Weights of a small image denoising autoencoder.
Model: 1.9M parameters, encoder arch pvt, encoder patch size [2, 2], encoder widths [64, 128].
Data: trained on dead-leaves pictures: piles of overlapping shapes, 145000 training examples, 20.0 epochs.
Rows from block 3 of the encoder of a small image denoising autoencoder, named by matrix and row number. Rows with one number belong to one neuron. Each number is 128 + 32 x the weight over its row's rms, rounded and kept within 0 to 255. All counts start at 0.
After each neuron's rows are labels from the 100 images, of 14976, where the neuron reaches its highest value: "top examples" is what is common among them; "colour at peak" is the nearest of a few named colours to the mean colour under the peak. Only what is clearly more common there than usual is listed. The data: dead-leaves pictures: piles of overlapping shapes.
# fc1: MLP up (encoder.blocks.3.mlp.fc1.weight, 256x64), inputs 0-63
# fc2: MLP down (encoder.blocks.3.mlp.fc2.weight, 64x256, transposed), outputs 0-63

fc1.67 [155 134 131  68 152 152 181  81 117 187  90  95 175  91  98 107  99 143 128 143 141 154 130 151 170 155 130  75 172 107 158 110 176 179 108 113 107  47 124 120 110 172 118  86  62  93 147 153 173 116  96 152 137 124 143 148 136 143  94  95 161 156 129 142]
fc2.67 [128  76 132 104 104 165 175 144  85 127 186 128 111 111 167 128 164 188 131 182 103 190 152 133 145 102 111 120 130 144 159  98 109 119  68 134  65 122  86 121  92 175 141 136 118  33 169 117 184  90 130 123 145 132 148 127 110 121 126 120 136 139 156  72]
top examples: shaded; grey
colour at peak: cyan

fc1.207 [151 127 143 139  95 144 199 148 105 142 136  95 100 166 138 168 141 154 147  98 114  72 146 125 113 126 147 132  98  71  84 146  95 167  80 104 141 116  99 118 177 166  87 151 189 132 102  93  78 113 139 102 219 169 106 109 103  74 106 161 145 127  95 123]
fc2.207 [120 105 119 169 115 156  95 132 157 146  64 138 187 129 167 193 108 129 128 216 117 183 102 120 108 147 113 178 133 132 162 130 101 128 162 120 137 132 118 121 103  33 180 150 132 153 147 110 102  75 152 123 158  73 131 130 118 151 129 122  68 126  96 150]
top examples: vivid
colour at peak: red; orange

fc1.132 [110 102 177  66 107 115 128 124 135 109  87 139 107  97 139 144 123 108 122 217  48  87  94 111 135  82 151 156 132 111 145 168 123  81 157 127  73 150 127 127  92 101 166 138  79  59  96 110 132 152 138 132  93 123 167  92 114 155 135 116  64 145 107  97]
fc2.132 [109 175 102 169 191 121  83 109 128 130 179 179 118 171 158 195  83 183 120 108 203 168 143 115 143 118 101  88 135 150 178  51  97 150  98 144  80 171 159 117 132 146 113 117 128 146 108 127 110 169 150 124 118 133 159 129  90 122 142 119 129 136 176 129]
top examples: shaded; vivid
colour at peak: yellow

fc1.40 [138 132 137 142  91 128 142 174 197 182 156  62 139 163 161  95 122  90 135 131  73 123 142 144 136 142 124 124  79 137  88 126 139 172 139 129  78 125 111 128 190 178 181 175 106 177 151 106 114 185 144 162 104 126 115 173  87 107 108 150 164 164 110  84]
fc2.40 [129 181  82 119 121 133 143 137 139 151 206 138 171 136 164 115  82  76 127 158 113  86  98 148 119 141 134 132 123 115  83 127 157 160 141 127  94 108 146 128 170 188 195 128  84 186 117  86 118 193 183 135  91 112 137 124 115  74 125 124 174 139 126  74]
top examples: vivid
colour at peak: green

fc1.241 [114  92 116  91 145  89 158 114 190  60 181 112  98 103 113 164  88 126 152 102 108 121  48 128 133 118 104 180  92 162 104 108 168 129  85 122 132 140  94 132 172  67  98 169  92 153 152 128 117  89 185 153 120 124 170 154 122 119 135 171 114  96 139  86]
fc2.241 [128 170 100 199 185 180 135 151 126 137 113 162  78 135 186 184 144 134  85  99  85 128 140 130 139 119 129 147 131 112 131 120 176  65 155 119 125  81  90 142 124  89 173 122 104 123  96 195  81 126 118 141  83  99  51 127 130  86 134 120 138 133 101 109]
top examples: grey; pastel
colour at peak: pink

fc1.110 [130 158 102 112  71 103  89 135 136 204 154 135 159 142 153  27 117 132 140 122 110 128 171 110 121 131 179 142 111 107 193 111 108 129 159 115  98 136 149 123 146 110 172 109 151 122 100 136 142 111 108 153 105 115 168 163  24 188 117 115  97 151 120 130]
fc2.110 [128 151 142 164 105  75 136 142 141 164 128 130 126 158 162  89 154 166 115 159 136 204 129 142 101 159 170  50 128 119 162 137  82 127 113 127 148 149 145 134 128 123 157 109 176 142 134 116 136  64 185 124 101  86 143 127  37 212 126 121 160 124 154 141]
top examples: vivid
colour at peak: green

fc1.150 [121 146 106 147 153 158 119 133 109  94 170 121 170 136 199  91 142 172 140 217 149  69 134 132 145 121 105  85 118 140  76  66 145 109 110 136 146  72 146 145 129  85 159  94  84 196 141 152 103  97 106 159 134  81 172 127 141 130 118 129  95 144 152  86]
fc2.150 [130 136 134  90 124 161  63 122 130 113 179 126 141 126 157 115 128 129  75 175 169  67 157 137 134  83 101 153 125 112 129 103 113 112 189 116 162  72 135 135  82 117  39 104 119 188 137 136 181 108 221 143 126 155 152 134 154 110 124 134 108 134 131 102]
top examples: vivid
colour at peak: green

fc1.86 [103 178 154 141 115 123 121 106 132  90 101 132 152 150 158 126 143 162 108 132  41 119 114 109 151 162 158 129 129 122 123  73 147 113  93 133 192 150  77 168 155  76 109 187 174 132 140 179 125  82 140 144 183 106 127 157  71 181 117 113 139 124  60 109]
fc2.86 [131  97 122 121 161 158  68 111 122 106 122 128 151 111 113 191 201 138 160 161 155 146 132 119 127 181 106 121 121 111 124 139  93 159 112 122 172  54  82 124 120 130 115 198 108  80 155 188 153 156 198 126 147  85 194 127 130 111 124 121  94 134 143 171]
top examples: vivid
colour at peak: grey

fc1.165 [134 159 146  94 109 136  57 115 117 141 144 100 109 139  75  80 158  76 158 155  64 135 111 130 179 152 133 130 148 111 152 109 168 166 151 128 116  90 112 129  75 117  84 131 193  97 163 123  70 171 111 199 152 116 146 188 124  77 113 125 160 127 131 114]
fc2.165 [138  91 141 158 161 183  62 117 120 126 126 138 120 172  92  95 122 126 147 173 144 157 149  90 138   6 149  64 130 102 147 131 103 197 131 182 160 109 127 132 116 146 142 136 157  96  94 154  95 138 153 132 103 167 164 125 100  89 129 135 168 127 142 117]
top examples: shaded; grey; earthy
colour at peak: white; pink

fc1.62 [167 114 160 120 163 156 168  95  68  63 106 108 135 136 121 187 101 126 116 133 161 101  87 134 102 128 121 109 130 119  94 148 102  81  99 153 141 122 113 148 113 121  69 118 159 109  56 101  96 165 115 104 163 129  79  80 202  54 129 153 125  89 126 124]
fc2.62 [122 103 181 144 147 123 166 120 122  48  98 146 111 141 124 163 130 153  77  57 130 116 132 133 114  95 108 150 125 118 104 144 104 162 147 126 133 125 143 126  41 140  54 169 135 109 122 124 170 173  97 143 146 178 124 131 182  32 129 125 139 120 119 159]
top examples: vivid; small pieces
colour at peak: green

fc1.136 [138 161 179  84 161 200 143 120 134 104 108 109 180  75  84 128 177 164 166 151 120 114 187 141 152 160 166 169 156 105  82 110 102  88 149 137  56 117 142 133 161  99 105 124 148  93 132 121  99 144 164 155 168 155 187 116  92 161 118 105 155 139 114 158]
fc2.136 [127 114 112 142  63  96 133 141  97 118 105 142  96  75 149  97 225 161  83 168 151  93 108 131 141 193  97  85 129 128 164 124 114 115  54 126  84  96  81 134  86 151 151 127 148  60 144  84  82 135 138 140  88 103 104 122 154 143 126 125 117 128 108 132]
top examples: shaded; grey
colour at peak: grey

fc1.177 [144 165 104 129 112 122 185 123  92 125 118 114 179 170  98 196  91 106 145 178  67 150  70 135 128 126  89 114 153 117 145  81 131 123  74 141 187  92 180 128 183 157  97 104 148  94 160 141 131 138 123 140 143  78 121 123  97 126  94 121  97 152 176 182]
fc2.177 [131  94 120 128  83 111  93 137 103 130 143 151 139  80 165  24 219 114 108 140 144  65 179 141 124 124 182 127 125 127 171 178 122  82  46 124 138 129 179 138 124 147 118 147 134  92 127 137  93  97 168 139 134 149 104 140 143 127 140 125 129 133 121 172]
top examples: shaded; grey; frame
colour at peak: grey

fc1.122 [118 170  94 118  90 125  71 111 144 132 165 138 152 115 101  79 115 150  82 113 110 169 143 146 161 151 107 128 128 164 204 104 161  95 184 117 125 155 163 139  82  74 167  90 126 117 171 163 138 127 122 147  62 117 177 157 110 196 145 137  73 148 149 151]
fc2.122 [134 118 105 152 129 156 180 122 132 100 128 137 101  98 159 183 181 145 106 157  98  60 108 157 117 122 167 124 123 117 126 145  68 186 203 121 125  80 132 127 116 123  76 196  99  77 108 102  70 157  67 126 121 118 137 117 121  99 130 122  79 138  81 126]
top examples: vivid
colour at peak: green

fc1.158 [109 124 128 153 137 144 135 117 163  99 134  96 109 108 128 112 121 147 127 151 112 127  57 146 111 135 124 148  82 246 147 116 111 142 133 126 106 134 125 131 142 147 133 151 132 139 170 159 150 138 130 110 134 116 152 116  94 124 182 198 122   0 170 122]
fc2.158 [127 142 107 132 103  83 122 129 151 161 120 122 114 130  82  75 142 133 105 191  35 103 106 110 140 162 135 144 122 131 157 106 168 155 161 150  98  96 116 123 189  86 140 126 198 121 113 108 150 188 112 149  73 104 186 151  75 158 121 126 100 127 141 183]
top examples: shaded; vivid
colour at peak: brown; black

fc1.33 [172 103 115 107 137 161 181  77 120 120 106  79 148 147 116 113 133 147 113 148 130 119 142 172 188 111 146 134 179  91 152  73 124  83  93 131 156 153 187  95 191 114 118 119 154 166 176 166 136 165 129 200 132 129 149 175 102 109  96  83 134 154 170 166]
fc2.33 [128  86  87 116 127 184 166 132 110 124 129 129 123 128 157  54 189  96 170  81 158 114 159 146 129 102 124 113 126 128 173 130 134 158 156 126 142 194 165 139 122 130  99 140  85 119 147 132  26 211  94 112 135  80  79 118 141 162 130 125 106 134 118 123]
top examples: grey
colour at peak: grey

fc1.125 [162 119  97 124 131 110 174 110 109 103 155 157  81 173 115 167 115 124  79 149  72 134  61  95 166 124 127 134 155 123  89  82 167 154 140 133 208  91 151 109 141  91 160 163 124 115 132 107  91 179  87 128  95 164 158 147 113  78  77  96 115 138 183 120]
fc2.125 [130  85 143 111  99 146 110 115 128  86 140 108 105 167 112  93 144 109  76 126 182 155 172 144 146 156 168 139 129 147  66  77 120 152 208 163 167 159 149 137 135  91 130 119 139 163 126 142 174  80 191 151 144 176 166 124 110  68 117 134  79 134  98  82]
top examples: grey
colour at peak: grey

fc1.14 [155 190 122 122  48  90 160  97 112  89 121 142 134 171  90  85  79 190 142 148 159 154 100 104 160 140 123 128 144 114 153  62 144 101  88 123 165  89 172 126 187 136 100 177  87 114 105  98 134 149 157 163 159 170 148 159 100 154 103 130 133 155 149 128]
fc2.14 [129 150 113  97  85 163 137 132 121 127 130 142  82  81 187 153 173 200 128 156 156 139 172 144 123 140 137 124 123 115 193 148 118 120  17 120  82 113  61 131 124 177 174 147  84 110 148 152 119 151 140 124  95 165  89 116 137  79 129 121 145 130 149 140]
top examples: shaded; grey
colour at peak: grey; pink

fc1.131 [123 108 121  92 129 192  78 115 166  61 138 146 132  79  64 102 103 156 121  80 120 140 118 112 140 100 107 118 126 138 166 110 128 100 143 103 147 159 131 147  44  51 137  66 121 116 149 112 130  74 176 115 113 138 184 152 184 151 136 118  95 119 135 113]
fc2.131 [130 113  97 102 158 118 127 127 129 140 212 104 147 135 132 118 202 113  97 147  89  45 145 133 120 109 149 155 132 120 148 137 101 198 161 104 153  68 164 128 140 118  76 192 102 110 122 119 173 110 141 114  95 112 149 131 132  42 132 125 142 146  83  99]
top examples: vivid
colour at peak: blue

fc1.117 [114  71 141 112 155 106 107  89  93  41 107 120 120 148 184 162 137 171 133 148 187 107 116 156 114 106  91  95 127 132  94 127 111 118 110 140 166 114 123 122 112 203  54 122 130 141 112 103 123 119 182 119 200 162 102 110 177 119 146 143 122 105 189 117]
fc2.117 [125 187 112  86 137 115 142 120 134 156 121 144 142 158 148 108 113 125  92  64 108 185 134 127 131 175 107 128 124 122 145 116  83 107  31 133  98 157 130 122 170  70 163 148 157 198 104 134 145  34 107 120 100 172 142 133 150 131 125 120 173 134 124  80]
top examples: vivid
colour at peak: green

fc1.87 [ 88 133 116  93  55 140 105  89 148 129 162 138 161 134  85  85 115 112 101 138 102 142 217 133 108 145 125 151 144 126 194  75 119 141 180 139 134 155 169 110 119  60 166 110 152 111 140 122 127 139  98 177  81 100 161 167  94 168 126  83  95 157 134 153]
fc2.87 [131 109  96 174 137  84 164 127 142 130  57 116 185  95 131 133 155 149 142 198 132 134 130 132 110 125 169 139 126 123 145 122  92 146 240 136 130 109 188 132  70  92 113 161 112 148 123  62 116 172 113 128 125  94 114 114  87 104 128 124 103 128  74 161]
top examples: vivid
colour at peak: green

fc1.253 [148 107 132 143 131 142 151  94 105  57 102 100 107 163 115 172 110 123 142 116 150 114 126 125 160  91 120 128 136 127 110 112  87  82  57 147 158 111 136 109  63 103  52  74 165 144 168 134 112 126 171 112 185 172 109 126 210  86 148 153 144  90 137 152]
fc2.253 [132 101 124 132 133 127  46 125 115 127 117 129 137 134 135 139 159  86 130 162  79 109 109 121 106 169  97 188 134 107 130 138 133 135 126 106 178 160 138 127 208 132 134  84 133 195 127  81 147 205 131 116  50 167 187 116 117  94 129 133 163 137  79  97]
top examples: vivid
colour at peak: blue; purple

fc1.74 [104 104 137 183 123 137 173 111  95  71 133 109 109 100  95 177  88 149 169 138 157 115  96 149  63  87 109 156  82 181  92 116  93 157 145 135 149 112  64 165 106 160 120 131 112 155 154  86 121 101 139  75 144 138  79  77 139 114 173 184 132  88 121 125]
fc2.74 [127 118  44 121 104 113 132 131 130 134  64 133 176  72 109 128 151  98 173 104  81 139 143 143 110 122 166 103 124 104 126 153 150 192 204 110 117  82 142 127 127  66  95 167  88 119 126  80 111 161  86 115 106 178 108 121 112  62 130 121 155 130 157 150]
top examples: vivid
colour at peak: purple

fc1.93 [133 145  98 160 173 134 151 139 130  73 129  63 109 166 114 150 172 116 156  70 120 100  93 133 131 170 164 142 110 141  74 130 147 107  93 120 160  90 142 126 152 205 115 137 104 144 124 140  89 139  97 153 179 207  55 135 172 111 115 156 165 112 102 110]
fc2.93 [121 112 197 153 153 142 206 133 131  56 149 127 115 142  91 200 133 146  90 139 133 103 104 163 131 127 156 110 120 126  85 104 101 154  74  97 147 106  92 121 159 200 122 164 118 161 147  78 132 167  90 146 176 159  77 143 146  96 131 133 147 127 124  80]
top examples: vivid
colour at peak: red

fc1.183 [169 154 111 135 137 168 118  99  97  81 111 113 146 169 115 178 150  98 166 182 123  60 126 152 166 154 171 142 154  97 137 189 156  97  85 145 173 176 122 116 195 119 100 164 136 142 148 118  73 170  94 135 114  97 152 148 105  84 102 111 136 140  93 180]
fc2.183 [132 133 141  90 174  85  98 142 103 117  88 147 175 140  71 169  93 133 110 163 118  95 118 136 145 172 166 131 136 113  85 147 139  89 126 137 117 146 178 131 201 115 132 123 132 241 127 119 129 151 116 125 125  75 118 128 117 150 137 131 182 134 101 213]
top examples: shaded; grey
colour at peak: white

fc1.251 [133 141  87 153  88 118  98 150 142 186 142 131 151 163 161 163 127 183 163 172 126 127 172  68 119 134 150 169 114 129 112 161 176 123 139 136 129 170 141 135 108 154 170 190 156 134 104  73 157 154 166 152  52  89 132 147  71 170  99 122 101 156 159  91]
fc2.251 [126 173 163 124 129  84 153 132 116 149 123 136 139 131 150 196 143 155 179 111  95 146 120 146 121  83 141  98 127 115 152 143 116 116 131 117 134 173  42 124 169  68 168 106 140 112 139 211  81 148  92 128 127  54 169 126  56 168 127 128 142 138  97 110]
top examples: vivid
colour at peak: purple; blue

fc1.179 [128 143  68  88 116 137 107 134  73 156  64 151 139  70 102 101 165 165 127 182 189  86 144 114 113 149 131  87 151 101 163 154 110  87  53 121 137 131 156 144 151 147 154 146 148  66 118 101 142 125 118 104 112  54 148  94 153 141 126 105 175 138 100 101]
fc2.179 [131 163 110 148 173 164 132 110 135 156  75 101 182 114 101 149  52 143 154  64 133 129 100 114 161  89 171 125 134 152  57 117 120 129 209 145 126 117 159 132 144 121  75 118  83 173 124 185 185 138 149 139 146 127 166 138  93 159 134 126 103 114 101 164]
top examples: grey; small pieces; frame
colour at peak: grey; pink

fc1.169 [122 173 147 172 166  57 176 121 124 186  74 115 128 159 113 168 119 164 151 162 188 114 122 135 145 174 106 116 148 102 182  95 130 157 157 131 147 157 186 137 156 138  86 140 108 100 117 167  91 169 124 121 157 155 184 147 155 176 123 119 180 129 105  88]
fc2.169 [126 135 110 124 169 149 148 152  93 121 135 146  82 133 125 103 225 159  60 132 120 101 161 150 133 148 100 148 137 122 172  85 154 124  81 106  85  66  87 126 107  96 181 138 127  51 124  70  94 132 120 134  92 141  78 130 158 122 122 131 171 122  85 114]
top examples: grey; pastel
colour at peak: grey

fc1.196 [125 139  99 109 124 125  90 125 126  83 130 255 130 102 128 149 153 113 135 125 142 142 117 112 119 134 167 155 167  48 126 117 174 160 164 131 145 100 102 127  96 181 116 131 149 126 101 141 123 140 150 125 102 122 126 122 114 170  73  81 147 189  96 111]
fc2.196 [128  97 169 176 124 143 169  95 163 176 140 158 101  61 164 105  87 184 172 160 102 147 151 118 138 125  75  78 150 134 176  88 121 137  76 159 148 132 134 107 187  77  75 143 172 146 102 127 135 176 140 161 154 141 162 144 122  90 122 110 143 135 173 124]
top examples: vivid
colour at peak: red

fc1.221 [175 101 133 134  92 154 124  98  95  90 112 127 118 172 150 111 164 115 110 186 181  89 122  67 176 149 150 111 164  82 148 149 119 183  90 125 153 144 130  92 132 156  66 109 143  72 132 118  95 160  79  97 155  85 144 153  98  82  82  98 166 139 114 160]
fc2.221 [123 144 176 191 120 152  59 138 122  98 182 131 187 149 143 153 104 130 118 133  79 192 103 126 125 133  94 198 123 130  85 145  87 143  56 153 109 165  61 129 122 128 154 149 141 157 135  76 155 110 189 122 117 116 134 114 169 145 123 123 168 145 114 101]
top examples: shaded
colour at peak: white

fc1.171 [116 129 138  99 148 106 137  74 134  74  63 138 126 114 121 114  92  80  81 214 108 124 121 146 123 127  94 125 158 162 142  93 133 141 166 173  12 138 143 104 107  87 110 103 126 119 127 172 113 109 160 138 121 137 144 102 137 140 160 103 123 154  71 177]
fc2.171 [130 176 116 173 135 111 197 115 127 161 148  91 131 155 148 130  99 125 112 105 141 171 159 122 116 122 176 134 119 135 108 153  81 125  75 170  88  94  90 127 142 214 110 133 159 175  79 143 113 119 111 130  98  73 191 139 154 192 120 130 180 131 163  92]
top examples: vivid
colour at peak: blue; cyan

fc1.210 [161 168 152 110 114 117 118  98 115 149 132 129 156 117 124 152 122 125 133 192 148 106 126 104 131 197 170 155 165  63 188 190 179 153 130 148 142 145 155 125 182 161 119 116 124 147  66 190 126 131  92 166 133 117 142 137 106 108  79  77 157 188 140 173]
fc2.210 [133  54 111 126 147 183  81 132 143 139 122 128  86 122 119  86 179 119 104 134 143  55 176 137 115 120 161 156 132 123 203 145 192 135 117 111 137 128 149 134 181 142  77 124 105  68 141 135 151 111  97 126 103 126 181 121 137  92 120 129 179 133  62  81]
top examples: grey
colour at peak: black

fc1.145 [129 132 131 139 116  87  97  90 195 131 144 105 132 128  35 117  70 152 232 140  61 140  91 132 123 114 156 110  96 138 112 134  83 145 137 122 116 131 131 120 153 176  85  90 145 189 156 153 117 111 159 126 134 175 126 146 102 120 135 139 101 126 158 179]
fc2.145 [126 128 138 161 188  13 121 110  94  98 161  97 100 155 107 145  25 148 109  77 101 136 131 126 136 118 127 146 123 150  86 142 118 166 165 159 160 109 184 130 126 107 114 131 125 198 119 147 133 105 160 120 153 108 166 134 114 162 125 115  82 130 106 107]
top examples: shaded; grey; small pieces
colour at peak: grey

fc1.100 [180 108  98 136 171  90 140 109  92 186 152 112 166 169 131 118 126 112 122 115 185 149  94 160 150  99 144  68 152  90  80 117 101 123 142 123 107 191 195 110  65 141 137 121 131 133 123  91 141 118 119 120 132 155  71 103 159 216  77 118 129 125 101 123]
fc2.100 [132  82 122 112 142  57  47 134 109 126 190 164 106 137  95  84 149  90 142 173 134  93 163 138 122 106 147  85 123 127 166 157 123 175 166  64 122 118 133 132  90 138  73 139 154  79 153  89 112 155 171  92 185 135 143  99  97 164 129 126 116 147 159 142]
top examples: shaded; grey
colour at peak: brown

fc1.203 [120 193 141 115 103  95 148 106 135 121 177 120 100 113  89  84  41 185 167 129 102 210 139 127 148 103 126 123 137 139 126 101  87 117 160 128 113  75 102 132 107 150 148 162 112 185 148 138 189  89 114 140 190 171  96 152 142 123 155 139 119  95 146 101]
fc2.203 [122 149 127 141 136  48 110 130 128 114 160 147 100 131 115 119  18 141 160 103 131 200 112 111 119 104 154 100 125 116  82 132 131 140 185 140 132 117  88 133  97 111 119 131 110 235 113 152 141  81 128 128 160 161  99 131 117  98 134 131  87 124 140  66]
top examples: shaded; pastel
colour at peak: grey

fc1.68 [128  99 139  90  96  83 159 162 108 110 124 188 183 146 163 180 167  92 135 176  84  93 115  94  98 117 145 148 126 104 154 181 124 129 152 118 162 120 174 153 119  89 140 157 159 144  80 135 173 122 137 112 167 182 128 113 114 112 104 131 161 148  46  67]
fc2.68 [120 173 164 148 191 136 123 127 162 188 141 139  98 138 130 141  76 154  74 133 160 151 118 116 131 128  82 171 137 136 157 150 107 129 181 142 144 144 132 128  95 150 107 121 117  74 111 131 101  94 172 144  90  39  99 106 150 186 143 129  94 140 156 215]
top examples: vivid
colour at peak: yellow

fc1.202 [103 165 158 175 115 100 128  96 143 133 119 143 151  74 164 122 122 118 172 125 101 137 188 111 154 171  92 173 176 101 164 108 166 185 168 123  98 152 140 128 169  54 158 121  97 125 116 174 159 144  90 126  37  96 143 136 140 145 123 107 102 144 108 173]
fc2.202 [121 169 115 111 132 119 106 140 140 187 121 112 114  75 171 138 111 145  78 140 134 196 107 132 109 201  92 134 132 141 173 123 145 161  80 113 127 139 134 131 159  72 213 104  86 111 134 150  48 139 117 119  58 161 159 135 108 134 129 123 111 133 143 182]
top examples: vivid
colour at peak: green; cyan

fc1.139 [128 113 145 143 138 149 121 172 147 124 110  63  61  77 115 113 156 161 140 113  88 142 159 132 117 128 125 107  85 153 119 143 111 152 118 109 118  38 106 115 155 127 167 209 169 148 139 123  96 181 160 152 119 108 141 178 104 102 136 175  86 156 114  55]
fc2.139 [128 160  79 108 161 150  92 129 122 110 147 152 128 115 122  62 106 148  74 174 127  48  66 121 136  81 123 191 131 125 137 148 126 111 119  64 132 152 123 132 133 110  45 134 156 177 135 108 168 146 172 100  99 100 144 114 145 107 133 118 170 144 126 192]
top examples: shaded; vivid
colour at peak: green

fc1.85 [ 97 121 103 172 192 175 129 155 175 116 128  92  94 116 139 175 107 118  83  97 100 142 105 144  96  97  86 166 101 156 128 120 113  89 164 125 109  60  58 138  80  95 171 137 168 158 176 125 197 134 144 131 102 127 104 105 141 114 158 151 129  89 119  81]
fc2.85 [128 121  95 103 178  52 126 137 127 137 106 119 161 167  40 109  84 132 171 145 133 151 139  89 128 137 126  82 131 111 110  68 113 170 120 169 129 170 176 120 173 150  97 111 143 228 117 139 126  96 158 131 131 144  81 127 139 149 131 122  90 132 142 177]
top examples: shaded; grey; pastel
colour at peak: white

fc1.225 [116 118 112 117 124 118 137 160 167 187 118  81  90 150 122  88 146 159 168 111  87 157 111 171 172 155 172 119  91 136 106  37 137 168 132 125 172 137 112  91 172 161 145 193 141 109 141 114 154 168  96 149 111  92 108 144  37 149 123 140 143 154 111 137]
fc2.225 [126 112 115 152 134  88 121 114 125 176  65 140  95 156  86  45 125 101 119  63 134 221 150 140 112 144 228 149 125 119 117 151 116 129 145 153 130 181 124 132 167 152 117 158 163 105 121 116 154 132 158 118  93 114  79 135  88 105 132 118 170 123 154 136]
top examples: vivid
colour at peak: blue; purple

fc1.44 [142  34  64 141 113 119 184 129 189 120 126 110 126 138 118 143 101 124 120 147 134 112  87 132 153 127 174 127 120 146 119 115 140  97  58 121 124 130 177 118 166  91 100 117 140 178 139 207 140 104 120 155 112 182 104 147 108  95 119 132 140  96 187 193]
fc2.44 [128  70  75 129 132 129 151 128 148 111 116 119 109 154  90 144  67 143 107 134 152 108 118 117 126 115 173 117 131 134  89  94 140 102 155 141 127 123 237 136 195  96  54 152 141 208 123 211 115 113 118 131 110 170 141 129 123 107 132 132 116 132 142 174]
top examples: shaded
colour at peak: grey